Weights of a small sound classifier: soap at rate 0.004.
Rows from block 3, named by matrix and row number. Rows with one number belong to one neuron. Each number is 500 + 25 x the weight over its row's rms, rounded and kept within 0 to 999. All counts start at 0. Numbers have three digits each. After the name is the row's rms in percent of the matrix's.
# fc1: MLP up (model.blocks.3.mlp.fc1.weight, 384x96), inputs 0-95
# fc2: MLP down (model.blocks.3.mlp.fc2.weight, 96x384, transposed), outputs 0-95
fc1.122 095:476465501509493503507534518523501507502539437498524496495477480458464494473511511491506474493514529492484459498515511473481517487490497490553459493460505507524515461506519511475525478498565495489492457576497517492503527481465502500447472456500500479526493517494501532470496508483505470555
fc2.122 095:484521488503516491516516482445500461493521536514523510499516482494445534494465480512536478503483536500487498495509492521528497498494539524497508483513465542520475505511503450512564532464437537502506533500528511527490537535504478511511518543536498515549479504514518500474487520532503496448
fc1.123 099:500475490498530464496447547477532509475496519512480521488503441461527512510496522488494502508517487492495460509435492518520460499544516524471506530489488473542459519503515515471452496530525433522510538518522456491508475511521471500506527514489528519501449494506513518500517513522522491503
fc2.123 099:500486503530525507481512509501548551514480478517515518469487501456494494503506489484521504525513526504540467513531548491480504531512503523498550543541489546487505506508539444480504483470449493493483529528496472522463491522476491505457480515498448511474536483548513514455481496478492506484
fc1.124 098:518496483534482457489510476489483479484484510523480525480495499462495521452516523513496499516534450505516500508427443491486538527509503499524534487464536492484522486528479501481495530495460465506478484507456514445486507490519499468454503529498462470466503482514460539485475476494492477522
fc2.124 105:457489513493496518538481479460528515534457490522518488490481453477524535534514494518517534488488474458455475543523477478493507466497502516470519502527513513492495460511451474519500447499492502468521516530500504511499507507483472513458541492477500483469453434508491510512536535512515494481
fc1.125 092:517473494483503502482515457511466468500468510481512504507494464499467468511517475525484513521460518445465509494499487521494543494529478470542507515495526459468467562530515518467479516481488498507485508526492509556518500524496484443513553482494516440497520495537506460498508509507465490509
fc2.125 099:508487460514517479477488508524509453461509510539505497495495458510505502519492479498486514501528479522493512507504498515553479496477449474514540506502493497496494468530509536480456488438512469447520535519543529512468507473557547446483480505480521527516508489514510474458526490492473484499
fc1.126 098:487477518449465485519526507522461475505500511519449469473495461543485550473500479514537470477519498510515513512529502512489513533471498524484531522515523478483516461507566480455484488482512455497477485491536523467515476487501472485529511507475458461473489500513540509487467483490485461509
fc2.126 089:472501534509469531476500499457527517501464465491472484517501473538492521510494480493520481542548490500491517526493472517479504457485496531446527533522527499486506494474500506489443501451504499507511498477474548497465528519544542537501531513474546512497500504488496497487545531461465495477
fc1.127 101:529493487475483538451482468441460494486475491446520509497446464507491543482494482528495479517484500483436462488481442511498460494500513445500511525516506497472514461508503514498515495470486515499472498486461491490462510460503513483487480540493496478468495505503474531514470510491462514491
fc2.127 090:452491495490491489499531571498482517481512485517533513508477493531527474476484465497529513504559531500484528520499474499524486479491465503467528472465464533532482484487517475515518517501507466489509520474518488470519494550494561457501486497555489493498489500473486506455499534463459518492
fc1.128 091:502455531490511452465478481555469489485505495528504479519504517475492495496498501496472469549469502415509464516485502519482460485502487551493499497494497523472469512536489442520528474477521507502493500542476531474512520456517530482521541510509517504492476489486500471504471510535494517471
fc2.128 088:472510488486518515490483495483535516490518483484534492507507473507497523544463505496531469518475471534523483500523460463524500493524508476523530482494494503439518469486529478514513507544518469501468483500553526451522474454548507493470544468498503490490524489463473470471526546495462509487
fc1.129 101:487546509469487445512461516514420470502525483487475540488511516557519476510480478502490464467487499506554505498501537511493537555495495503499499507519526528503457469493496470473524530499516495487491476505513482477533507494516469508480515516504479470468502507485516542457456488492533507517
fc2.129 082:476471473487486491487522471501491484484522503529490511532536525494497510519561522523488529518487522503464475442481544504491498428508529546473509473500498470514517539507513531482464510460499485515505472477477500534485479467488534492499531482551507463499501464487475545469475472496494486501
fc1.130 100:527474544497528501488490513498498545489504463510512473546474470480497568477506481512494499485490492510496515488542519525519475507559463499495480530511454515523476482525459432463513502488517541474498482501537487535502526501493485513462463481513522466494501542531510531524482490514489471499
fc2.130 108:545502464541493491525507495487542514504532525480509415496497495515546480475480495507538509512449529489502492490567520503491484506530533493505485512499516513494490446463522520459508525495506510521487524517518475550483541549491492493480502476505480480488471498521502531485479497485532479538
fc1.131 091:572505494547477489488496498545471516461488479434440457472496461495510494504507502512474513539507517492522498523486488503464506490517518504464531453482462498493471475498514496494500489514473484470453470510501514567485502494531472505485491501462459511510520525496509530497513493489496540495
fc2.131 094:525487491535449512486454484455484510494515515503504510502534521448487502506487486450482511484517496493484520482494494479490515500470463431512474500472483495563507475516489510556509534517472532501549456506514502494534522500527517465480505471502492512470510512513467482472474484518521559505
fc1.132 100:532532515476508473544515503513500460480526473516496494477437494520504495496472462478532515481489517493468489485491511490480503516496501517496520474482536488495510516481520497435547442481453483484514530492533489456469497477483524480539507502492506518477509505462480482535459518542516487439
fc2.132 111:452496481525473481501504482526505488513489517471470469492533528495519524488496494517465490460480471493521516541457498480523478502469541478448470462490492525462492501492479474445481536483495559502508461456500496511470532501514482522498494522517495531557512466488502510540508490482481539526
fc1.133 088:514511491521465490460498490530537520517510538468505487578510484487490482534513490488455495488542516449508466514496558511520483496523463539494544463505494537492517511522520518513512497531481496493486508519481549470498515528526467486550466513499521477463501533481497480462509487489519515494
fc2.133 096:509479476517498528476456488520479498547470491546521498500455471503519515560514508482500528533513506558497487505496562475532487513499482564536486515467536481501511513531476495492554518492498517495498494485523485489488486467480498487521465512516524510456485494483507473527524459538480512472
fc1.134 102:481538517528516496523537567519516533522511540475529488475528500496509533505443498500503470559519506504504433499502484529491528495441464511499496479470496480483510488501495501476530503460484526477482541507493486497511459478471497468499550480470493521495466530486486494483488491540521490479
fc2.134 110:515506500488510490483525480487464459519496526485484541533539491503518549509493479508526515484479504483544541510512490515515501513480499536527503507482482516503453511503524424450492509497542548473499480541532480458522512489503474501456494511517474464531463493518507438520508529502486524497
fc1.135 094:473508487497462508498524472469460473476514506490498459564484502498519514503459539473458498513521488517493522492445494488491467521503520480479474494506473548486525458496513542533492479482540514454510491447571513488496499533480509492498459460491500475491475501475475479496511496478512484475
fc2.135 091:508509519522534534503484526549468496475497487509540521474469529519490530508487481517537450489502518515513531538512546553489494465499524479499500551491513491490524466525489487503473530541498478493526517514518517541517530531506481491527503482466504511483526476490519560494477508498526464438
fc1.136 094:477447502465518510516504473518472463532458475489489484458486526514478508465478515466490480537471505528547505486524532489503525516516485475460505490496508480518498509522510495465517536479461514540485488527522501492460477481521497510466499495547523460494514531463464540530523539534498468468
fc2.136 093:488469506499467479553521494497528502517547477534506434513490429501508536490519469538471504510494489500506469500499519501485508552488519502492500481473537449510508524507516556440508515490496528517492468495513490513488500473467542509475508505496491494487524468474481475468512506537492497550
fc1.137 111:487439498478539506509500502463486472502526554491512538497506508525472507505524505485500479505447480493504425494480517480468476501454514495513453479495448503552468448489538504506501497493517526499487499515514496475485474480482472527501494518496539465486478472458495532503503487497469486458
fc2.137 102:457471531517488496500520535465538505522479464499490443502510455496481506483526508513540497504484503528527510520519491517479465471449556531508550472458486516459529465457520498544476470451484503515505536497497517514494512495488472504513487517457478508505504495505476513448509504491520516514
fc1.138 084:494491500499494517504509519460498518461494551477532483543529496459513506522514486473522550490512526513482535482504471513469498500495490498462422464480461487501496533483496486500482507518521486466498509484494497432456522556487490492487497500476499473469474436489509490496520539517483526506
fc2.138 081:525520501499499552513501489527468538544493513557505477450516548470495517519485518497489482514531518493554519508511537507483471499521527476558495504526496492482501464490489514523449519538483500535489539510550482511533510461513493515520512535517500501533512510504515552518538504504481518522
fc1.139 103:447514504485487530509440459527497516490496499498500517468479505480507475509493468479474499473491496518526503505539549514507486487524529527456486512520474525530546490508484485491518477461534477534535554484495460464513495521472504494460498480473530479518534467509501456488525512537444506503
fc2.139 105:487550511519503541451522473514521546485528480459482529495553485490473536513524514497508490522512511499495507467558519485517479490498513514491506517540504466545534488502511559511456476521510529504460482492516512507525480465514460478495516490527501492555523519495490468506451476484492483485
fc1.140 087:510516485501475476452534481478473534484506466511506484497530450467511495507511489480542524520487494507451491471525526502513475480537454490514500487512505465449490448449489538485501516490493507502441490482484453559474503507481534519461485485508488501474524500484517514521492476455498525504
fc2.140 072:483476501487518465523465491501509470515533490517504477524495532506465530484503480491507477512523488501519492478477493490459479505424477471510498513511497490531469456532489476526508467531475496505494540488559501489492524511517505496505482420508500504453461506505439514460495527544528504509
fc1.141 108:524525493466489493528499461507504496500472536508485482501497473512496484481483460500504480483532521502553475486524523491534480430525519507496527500468514533500499511506496526494507464518487535491490478516544495551495447541470555494490528501466508521486484448530462499448518519508528534489
fc2.141 117:501507493474482487514467488490499465481475446502518497508487546536509560507513510471515488522521498547511525499511523494488503509470461499528506449464494486511494465499518496538502505525501520469472439554492528528507491514500541473509520548558512507517472522502451508523498455528503500501
fc1.142 098:528491514472505498508494483505495469512523518494505503526416485454472441495540498470504520508529488510490476475498479492469540480522516492478496524472553513505477472512503508506553458448497507511521494542527469515491530450546452497488489459497517494517475496496513508478473489514481484503
fc2.142 104:490482470501464504510516499484460446463502490559483467492534477517425539529518474526529470496500529514506444507494495475520442482505510494514483477513504506495480509486478525488482529520486523535486482493476506518455459508479509520505516510524439519500514504490479522462470504533475508505
fc1.143 093:505486526503501537558510523490521495512476470500517504526437491499532484509496498462484550536555483512504519497512513528478504523485515501477506544479485505468514461502567507465520491479450469478528496502516473533526517471556484484512515467496504471532457491483521494493476489484499513530
fc2.143 105:471449510515444509496513510487522485499491505522456518463535522456466547464522462505509487479495500511472511518517503484518489481505509455495470498459502493476486450468477495472485548485497507537527512491508500537465508490514506567519476496515462510461524534491527498478496459493477467493
fc1.144 100:519508464487497515493419530513480503502473468505466457541510490528474481500516516475510454470514488515499487503515454515439497444515469498498506562526510493526489519485522500448488496511500511501456513454519499490476485488457516465485533504471502487460487484511471511475495500517520491489
fc2.144 098:500514484536531551517486485463530506449524487517443523493536505471455493511514475524512490469508560510491499494536497504510538483524487528518568508467538492491493490511529554484497439497508503491488508495527482476455477492486530525482471490531507481482511502517489516523503507476500473466
fc1.145 101:492559459497479452514521528469488509492498519459501465482508493512491493488536512488525472563512508483480511527525506508517513456519495506467547464496494494484507462508496522504533552525453484527453493481468466524444475530477515494513504479526503496476521513492461495530520514477495517532
fc2.145 104:447502492482485503526519494470519508467483477505476477458477465482510480489483502500525492504464501511517469524489472489502474525417473510465513540476455537543495530519481504517528482544484503477539497492518471465505474498476498500456489452508500502507498484521498452513539477502527544484
fc1.146 104:500490525516514476534470470486485499539536494530497540513504499560519512532506508520502511513497505470505480423484527495511478508524496511477461459508519520493464502481495469533493443465523491458459519512458509489443468511511529443504495499503512484505480517476515472485504545504474482503
fc2.146 108:488497518512475458477471504513479484484508542517517479473487477478515494500528507540515500457511511467508500486510461539444481524509503515530513496464513516511517465497543484547486484557512499492469474495478459509542489440492506496468497458497511462511511484535535474499539516477475469541
fc1.147 104:522484482494462517513510508509461530464505473448512513510538465547495530449466451489525480493505487466508535507483530492502491471492491510549558526499519513534497505488460481481505485483505512484527492518457494517554514485475504494462480457491537494510458480487526496514473477513506459513
fc2.147 100:499511530524492494480534490512535505521503473485469486512508508506475514524549519506478509520455472534531485516503517442474500500520517519484502451504514502509493537501492466473456520470495532488474472501511496467520519543500535478518533472491531480571550464496508528498465517446483479517
fc1.148 102:510514524505518462534518544480497487483480478494538544507473470483541521490542478492540473536468455478457488504516530485514515508528521503488460532510453532488459464493517504500492464485505502469499509505529476527503519496494504475526550495516527518500493494498459495532520489518538571501
fc2.148 093:530471505522540502500553530515547504482479523484548515469501463511466503464476541522491527505497496499521514465535516487492474526454492479514483486518496472526524496462468479553505484427540488463532459484520461487506500500505492495494488467491485488479510503455493487512487501471499460503
fc1.149 114:470442559429552513521446468519447534477517503500509479493533465463477505465494516496498534530494554454513520501471485529484456485460518476496507501514504518494482481485492475490468486504500525490495497505512522484483524466511525502512486512461477497481479514511515503493491534506515483505
fc2.149 108:518502486486493511512495502481489504519458544484471502532453534500515530532466478519520527501501507456502482509456552540511458470523545493516466491548489486483513503529523495495498494520476457514503490487469513468474517494480556487456498503527530528495523470504503447464502517495485446509
fc1.150 094:508522478518471519466518482496526526490511512506538494506533492513470487517493494479507514464528538474505531451495506511542416496521505513474487502483491550549503496498510485489505510497527528451520521477511508508489508481499438484473501542514541441476474510473547466498499510468485499490
fc2.150 093:474515502521508493519470514559500503519495493501506476447489520459491537548506535535514493471483539525532532458489509509530432521489510511500504445524473460500539490489503505483523491491476487483534510500521466531494482474515487499494481542521469519455478511481469494545489473490483523473
fc1.151 101:474535504533574479457533522503489507500467525516545490478476464479510498507537506511455498489502511497455539496487530477513524508479521480509478496455492499479475536491525515510496461481502517448528446468525500495467503503504507507516433523500506469503478465512516481504465461504499514493
fc2.151 106:498483496483521481475496511500534516541483518498475468517513471472488501505456503535555498493553533474470507498489459456502478498550544483484535514484535511486509474496474560497512501496522521530520487508502502493498512482501428512550486502492477504482531534512505522548472511534503465522
fc1.152 113:526496536506522539438477456494485481499498475539499481505522496521500457509510454497496466486534489508502526517574536515461496519511489535469514524502510508507494467530461461503504531494505532508505555493481527509508527501502520500522511506489514542489506436502473451504488509513457481497
fc2.152 112:438471473505493491474491501543503524479532494493519463503516495520483514473504503534517520542453476518507537441506522525539471507463471517450537520499503473510514522537476523500457489519535515518485499495487488493477505488500523529510507462545479472471506476516485497518463550500487470536
fc1.153 091:444512473491498473452506515500514542540491537457500503520446516479511534500497488488498542520547523508547493487535471478509474500507509543488523510508526524493505480522475558496527543481491501552493495481482524499511484515472491458516456485507494523486525536484504493508552507524475479513
fc2.153 091:509486497468506511507549481500521466481488528506537508499508461523477537512496528499522515473465497451495511511503504515496505513524535574483495538488493501526470491512431479510500490526528473506525490497459475513476571500478550547485504453506519513505472475528507482509508489498467499471
fc1.154 095:455448490532521493522471484505443542528500491455486485505516490452469505519511516495495512467458471506500485430498480513484505510470465492483475500511485520528537488503465508532505511497495484509448495522494446546550516485517508515483532519500504467483473464502494504524492492530472473485
fc2.154 097:494544485533501465458478490500515489500514489459519499540537485470486496511521479513570538508516463490486489489495519509481502539483503544533524479512505506508483511515518501519503543527512493544462449501517516478505548579504496508522509487476546503486528528514513483499537507492479529531
fc1.155 090:479498538510489527501481519520487483500522560503476480505476492503520531545507456490579501518532465464492491489517478500493494477534517520501456499471496452461498494468556515482479462507508514497480441501526476489473480499498470500514476513525501471551478500495457503528483484515519494520
fc2.155 091:493544513533477538451510502500513502518487490474467480470504499527491539505495461506505483538520523504451475537500482492513464501476484507495499463461476476544524476508482472447521476514501556493553497520502486520522514480514443488520513537542490492470490500488479499513515516484474457544
fc1.156 097:472488487451526491471477507514495506506480483482476549479506498452523498484483520526450487502540503475543498523414506495503502495495522520477504490521486468498542492540490540503538511495481493511469454503478462489522483509486496503456466483498457521458491453499487517520501512545500471497
fc2.156 093:465518539505493519519515532480493508502461498513490487497487484494491510500482504532454478487510480488502481505507467524513533534562520571557491540491510522462477489509493447515515488492506464500494538473477494499509497544440513515472491541464492506492516484547504485471486537474485505462
fc1.157 099:523525525490495457521491511484470498531489513509483491517520477504512461469480526467473497470495523490522485483450455492475485469456538514575498510529458498523492470546465507492503478507496520467459485446526517525490502528503505524522527514516486499519481465526513546541540486496495493493
fc2.157 111:521469536496516491464480496508490522482454484535524507507510507484534499471450494520505517479480530499484501433496523529503517526502507548535509486476459503488532517444481499459485454492480451496475505472482480477509521545522509475511489491489520462440498498520524522487519464503545507493
fc1.158 093:482466483492479495523524532516472470516450495499506454485490463529521485491475482519515484490486523504512520504465470510488504487528532512553484508512480442500454470508475489470514469489483508498526464489516525510486466497479573497482466501474500499526494484492553501433462534513481474499
fc2.158 087:467472497486523491547511491498510507462483424538487502479550510461500471475486504488449516461472508517514564542491480480454503518498506517515500482492504495521519524485475489470485505530508512539490525481504450499488554510482514493504497492547493535549523474495485517510523488508496476470
fc1.159 110:518483495505521486481525463501497435488520495497546507483456481479531527493478534510488493487528483478482492504497519519506480450486465514488501479489481516515571501513499492541519459478493494536477474521519493524471449520506512488455500461475436513521491481492509515475454502466501542474
fc2.159 095:513500474525458518487460549506520475499486489510484565456464476475507506464498519470538463474524500526509494511482483486464512508567530502504474495483486513499539484521534500539531503476514481475494496482499505487514464498541504521532495566523480511520525478493472533536504500492544501499
fc1.160 110:523450515488472446505504479470509517491490455473515507501492493509494550511501512504535499467523466503517506471509459460538524492530516517494470535476516488527500520544527472526526513460475527485502474484536530500501483486525471470524467503452479560503502485466444507512503518531508504518
fc2.160 106:531509541510501540505536480522528488476499520552513482461560549493470529521480501516476551498477498493519498508511464526465453456527493507493491486487500470511491511462450512502515508516526477508516513477515506503475480516483488470502473458499475517485565479546486485526488471481479517513
fc1.161 109:516491518496491485541502516519485476529489527530481449489479454520515544564522529492469498514503458518513539525460460482502515515471487518520546484517489494528528512496504493476479554525519525501489532489518511506531534485485458490480475464493501483456535475475447494515484508512492495535
fc2.161 112:501528490470537537471514538534479520509469458491500482516518532484491458499489492528504436497475486503436482510503499490519516499514530513479562496465561481545505538527513473491448495484484509491494506513519508490514513469493478518496500503460517482492481528549541513512520514481496464486
fc1.162 106:502456486513524461487532462501485497495490527503535480511477493484493481522494488503485502486448465501484503492517536468510510515505547535526472482458491575512474482484513517502526473486491496475475448486511481484475494493503442490516516451497550501503527461486531482533510477481474505441
fc2.162 098:500466523505492500454520501467515493550485511531483483491480504455460456517473502507541489513497499481541518479495548474486499503475496491513506496467489491485487453531507517444494509524489499514503498492568525500559505521482502461497511521429470479461486498485527505534490491493470502538
fc1.163 095:506465494487492482496533493486492511479502524522518529466478484528492532493491549478502485486531511482479499494452496481488504447471539495527506499462533555539519485517474508569549514501534544503557495482495490496511485511486504514512497484467448457528531522474494508517465509499510480468
fc2.163 073:497498512497519522450500542538487481508493495533500541494501484536526563469512486545538481490472453524496497504498504479472464498519524483496531484482493494480527468469498512457514480504449499491483490481465507531501493548493471477507501570513471486472539468532492529496505480531512533514
fc1.164 102:524485490457490490513539455482476518523481521519511501509514479552455493491507497487495494510538546492457485498478517479501474525528538494500506479498503485499510502483526516478478499522472477501456522493514530464466489501486463540495507449542480478518523513553475546523475510535500548558
fc2.164 114:515492463505472470467462508469495465487474500503481461538478490462512520529495465496499495484522502485490476531509547490535532461474512471466529514480507513504492461518471527514470502451447521454504523487522513520497492532507509447496519505490529519471569526511484505509497512481523540483
fc1.165 107:490462512512506473456546484506515476509465495480485499475489474471526479487454504491486488512467497539524524483544539469516509509492502487506492461483527525513484447468491518480512493494528539518547464499501503529538501516491476509457485496504516486460497523535484490540505550563469508539
fc2.165 111:489476496506488501490479476501527436508480504523516512473497478489458491519525513487555516532449469506469514467545530472535486491475539531501492502443522472510473527499485503507492487475513517537537520505513552529519517497530472486508464466504492511442512483520486479498472550497510528493
fc1.166 096:505474512505456483525473456532479503499504554472520518484508517520469542490449489496471531491456534478506549505527516526504478491514469496482449522535483501487482468551533454519520500465472502518524528543508533499478467502524522487497506490487480487508502510473525463538499503474511517531
fc2.166 103:504495527480470490527546541506543529451483452506505511512475498508523523478510519529524507495530491521487482513483467506493517541526493505511549518508488476489559550477505456505535488498514490483526519510496498536506469502496467523494523483505512567507511490490469461463474549467474474486
fc1.167 100:520491541500492507483488501473478512501470488488492485509474496485514523475535474476508465490523450456465492503500514493520538521515493499503539484503439432521529501493494504473513444540508528501507548474510560523495519490519491514493529470513504505430506501506513508448516508544498482490
fc2.167 099:504510461510537513497508524522506565497498485470495515440488497484504511507529517513521503499537523503466518477506480493489509534465457486507517464488481484474557493517514522485518474475536469466483456501477500503465504491519547453518509524498497513460452444493470509475485492513519518448
fc1.168 098:474491502494500521459446479457509527479523543537541475514530487472468452530486497484512467532510497472477524476483530495528501498506527505476471515503486503503533494486509499511520519460515534496532503481537447471560451549529512453491502459481495513510526500486491480479481482506493502507
fc2.168 111:541477513488519498466536507491495511469499520497482530523493538481465478517534490518485504494467495490490515463512487517500496540521448510511499514470496494523517446522485533477452518492503492513468479464535495512514472530503460515510511551477526498527498510503474438551423500520500505523
fc1.169 101:508506524493478452509478461521478528507501507490477450515489504538497522501539517494489529534497508524522490476504494449539500512491489494471528552526488534544448498509447522501483454506510532474508516502500513514504510496505521519474423450484508483485508529528488533479522495497498448512
fc2.169 112:460549468471512485510495489553470506523540498517485497479506523535484474510518491532500458484476523493522470467461531510485522482501532507498480530484541502512482538485485459474459494455523478505471450504484515512518552500503507510495512469552523514515512528518473505449535487528497502523
fc1.170 099:488522493506502499489519491487523503481551486482526452473478502469464518516491544464503492483505487449513558467510490461510477500493495510520523520475450496500496481483537523478452514477480500498472518503497460456488494520508505456472493511477549495504460498529494474511452539465453533514
fc2.170 105:474558496496548522484531514458523499513503506534493467550513517465546512528487523500489501517498514508510485474517508523487486489492499482452487515524475492492533480501437495492474470514446498516539507490507529461549477505523511513517502493507532505492495512452512463503433466524500536486
fc1.171 094:488506479498536496518526484455478486509507518473486509499479487508480492482512554512508509490522494527515534490542546508524501566494465556482522486485487508470471488512516516558485524486483482510499515486511521548474504477502498485519547480473516512444502515516522528488500522470561546460
fc2.171 102:512505519447518468483513484515540510480502475482504510474549513485507511485474525491518500533486515487532517523491498503484514496515488510481545536461535511456470509551476475531502520476526487504460490511457496516479496470492458438470514511521550510485507515498527491545551475493538541510
fc1.172 119:459489520464520485501488503516473470513514509510538518522468485500484458525512502480444508531452472515509498519506530470466486556500497507543440465451492512530516477499517485505501548526496477481491506503528501511461530507520454496524509461552492500471531490491491463507500496469485470512
fc2.172 110:487472535482493474510500518498489489516505423498501480516522481472469480447490491473530501501496514496496503492482536465492477471506508549563515555463504507497508525522526493473460509499527499518449493535482559488514508504531528525513532531490470492486496474525498543465483536488481492507
fc1.173 093:486500485485534515500528470526486450486507513507489488481508491508492497506480486504536499490485509504508471525520502509462511473507504496513478503482492464491457582513510510501497475510424490507480477468516528511490522511470444508531575472520471455475526485502463486482453508519482501542
fc2.173 098:505494447509473528521523507455474502499506470504502489492551498514505520510530508487455481472499540512504484511490496485524484509482516494477520513458505462509492490555485545476450510443481502493492490472531540516483497491550547502523527488531515504535518534509467519554508524509450502522
fc1.174 115:503492511510490495528503478515479488523527510537492541507527472511460477489502513500468505505520461521541496466453517517458543518493477500504511475517498503495493494509554490489532478505496496515511484504476507506507520524478592460509494476489554507516530536533559454484473482500517482540
fc2.174 112:497532506526487493499537525480552493493451533486451527521486540499510503468529517496521512483524497513488524474505473521513495516513459486490518496548514535470492513507484493538519483534486475522519503508510514516506475537504500469491458499549471510515525410540481459486511514456496502486
fc1.175 081:472496494488525495473514470482499485512522479474552472492460488478515503517526509472507539497494549542535476501516493504523516499497525552532471516531492500514502463460508489533512450474489495516533440503486530507451483488512486489489541494488493427469507504502474481536519522503494530535
fc2.175 088:508488494498471482486506488472553497515501491490472550468537488497477542516483518503490450477465486521509456513503466535525530508512493530512476547491505499535483585491492513474495548510469456484525501467489472493498469492484478474486498460470542485523538485510468509495468494498486496506
fc1.176 111:470489495468468459519524481511473456499434514492508476486484477549495519486534461532489480475512501585485485496484472482553492489512505485505493526466490536451504482528519493491530475510494519493477469500485514492488478538513545531473506487478505450494508493501507464484497484470491472502
fc2.176 124:438558533485519491537483537535492454523501501472488469525460523474483505529486541502507495481445496480495557497482466483474552489505499517472482514482498532536487507485492530498494469477470525522496501527490505514475470476527476466495501507522494478500473506473479496542489518536489461481
fc1.177 100:456530457519513470500467537476495516560486507504521500462457479485492486522528512509532514505516547501496529474536472487488492517495513518508535484497508516447517503516499523506463456487459500516547463458476453509495527481474492482530502525463483494520476484512498495518514542489490558485
fc2.177 096:527502466470470498492511519501502473511563507488533452490517488480527519500503488478522506514487503471515493519512484525509525512520508506512478530507495477504506535502434455459486492538585518493529538472447474502493466524485470477503487462461500480490497487477513534472535482523520515502
fc1.178 104:471521510534453482461504451485482512480500520523544511473455485480476500464496483513445491508480476474494486532529498479481503467522483470474490497462497489457458536516492461479484500474477469507497511517472494500524500508487521480490554468496492474497515503498431482542518479537485530522
fc2.178 103:501483498528493513510541512497520539507517483521501502454509508550509467484472508530456505484507484507502456510563503528545504469488472458533518528474487480481480514488528479513499518519544426460503496504510547470502525515529530485522530489518484477483531488477459470475526500514510487515
fc1.179 102:476465480455486444491509504476507478486553469500504484509484509472478540505469512501520484503489489430514522484494483491484493502460479512507546481484494503511492494497476529491453543445499530470489512474483471463476509479522511480489546473438510489525461494515496477496454521500473523495
fc2.179 104:497541491511524509477548497461518459512507506489492475544509519465505481549477513482481474508561480497496484494517502543509477513533506475474490511483481533484521511533465460508458480465463501507496474499508527446528492499500532488536513504511508497511513447467554503515494470465467535485
fc1.180 100:497481512521510509471511505482492521456455542452501472491498510483483466527504507478492521511456502501498514413487509464475485466483483530516451489499514491491507516494496522545523500559529472493474509483494490470507489539509483520475500488473485488524499456505505497458452475491501439482
fc2.180 105:488486500495480477504537482495471509495453494506539528498534539512471511496541493493503477507553519528490473481484470477568476523497498526526504486489518521479486519534539491522483508544502489499463470510502471542537530511508477462503519565504531514502535459494536488511513534531506519531
fc1.181 115:483513502476533504455504523491519486501501536547514520529538435488503517495515524531478485529479476488477530479463514482513484519496472459512483503518506486487465454484479471470447482460510520484510481497472479475472509517481454471475490483471544514445471462490474473508492502457508503501
fc2.181 104:551505486523518515495486500471498545513435486532481481479472508514498502490502494486531442502524459453476503515503498552517488527535527477475516506527535520508498526503538490525459483503485508542491476496504497472507526525498488515502452478500480540430499482529508510500466508454492484525
fc1.182 093:487556485486453472509503466509486486508498511517511478537497508500484546521497521498437530495458551503510533463510441510496493479508527495512463489535502498508497532533530492528489493512492500521474486507485532515501479479525507518528472459536481455528526498459458483526504485502481550466
fc2.182 113:467520513515466507488505444491489508507469504528508488490473514462542498463456497476452486490543532495470500498505483516517510514520517530478524513495513510544523473510486509517548481519503468448494535493476523504502517501573465539536547525509515485527515476482517499508530475494491472459
fc1.183 106:508510508489498532492490534484478516478538470539507485511526498456516461484476489436509479493475483490482487497528500505493535533508509489468481503518526483461453509520482492484494520527470504499493529481521532480450487488481548501518480462449547543482542473452479534513483502469520531507
fc2.183 099:498480503512533492526511493493533487528476547489523521476507583481478542465501540521538509506479513493507479482508451549484527534460500493520509511467564516516512456494485532508487508533496473495478489504505502495455532510490520502495514491530480509507483457546508466482463517497485489523
fc1.184 098:526498480466496535502460496489473506502511478482522472514521522517538511530529452501516524508497429517515509487478508483512505485558554533483466487526478518503506476508524490514492521486514533469522539492476538468524477493524488493516490523494513475481484451475500472501490506576471483459
fc2.184 098:471536510507540536521483531519469525540488469466545489514493534518513518488501523545505515512498500440448521510470506489445505473465489461516510472490502475502491466474475523505488505494541524471533508490532491515516501495541499497477510564473495506503468484514460513519470528492483487465
fc1.185 094:469489493492500506506539533490557539488516521498501530500474462501501521495511496481488493473488575474546473474526501544461495516523512523479467492481485519548474488503483542498508497500532495495498475519475489539482495561490490518474515491463506495514478487512483494519501473415527519514
fc2.185 080:489533504478539496520522500474506480477523468523496553531494527498478553495480536501504517482462491512523521513511462495452483500417524485540493525510460498528516538511515484557539522496475532487499516485507500527535472461492513463518505539507490547499513535502492511487496482504484488506
fc1.186 104:525453506467483460541507497476433554449484478492556481504517490503507489492511465483482504477468514512479504483526534505504524503512509473467511507481535493463489462469550525466504505488512482507461466513544485484484463499485457478501489480491512483519507468482517500507512506495440516525
fc2.186 098:497483547536463482485506510477513486500484513468476412492481511506469520506480471526474452487535475501511462494487539480462505490502496484471502483495508460510524490472525547514502498464516493506539505507528564502514519500549492471518539524493468496469451496497505466507526512512506517515
fc1.187 091:490479504516500493486523505504452477465501586512495500463511471525506508507481515509535494520519477517491479525514513444548440473509473510476491508501487505495527495487530507494499501459522564451498448523497496506510528487490492490515499501553512497531517520512526514506508468490467492440
fc2.187 094:493503457502494474503492532458524503540447508497510534502484467480426484505498538525494506495504474519471497459514496462500454486492506487521500496457495457512493486488506539524501500507468481557513482522533470512551511510482480491519467479458516520542533510524477501499454477492513532499
fc1.188 105:494473491472472492499490514532524460467477506513548478501539475521536528501493490508488516505518494529537475495491528524475507502525532505497500517495512499484500476509552500463494497493495598519552506501473508526488527506479536443534480466483514482489529470536518505495477542516481519464
fc2.188 101:507540456464512485553482514477492561535485511486498502470511522531506474469486503468528502548470477529443531464480508468490493514495468527517536499533476509463469484503523520504434497507517530499528461492515543500518494474500530491513510522481490493491521492480482467518501514523472470511
fc1.189 089:480503456514473498523481482485498484481458540507497490455514478543490475480517470474536482529510497483491499460491485531497525505466519477490547500464495503500487525516554486471532517479462492509529539493473491521472511519533509469524481458499508506434497455552480485549496490518485522494
fc2.189 085:514451492478492495488485498537465476496525505512506477456483516515503484494489510496439502546487487484472538491488539489513450509466491463482564506464470491491473511511487520467444474489528501469494521514521482487505474499473501479450507523455510526501482440492496457481502485488505531476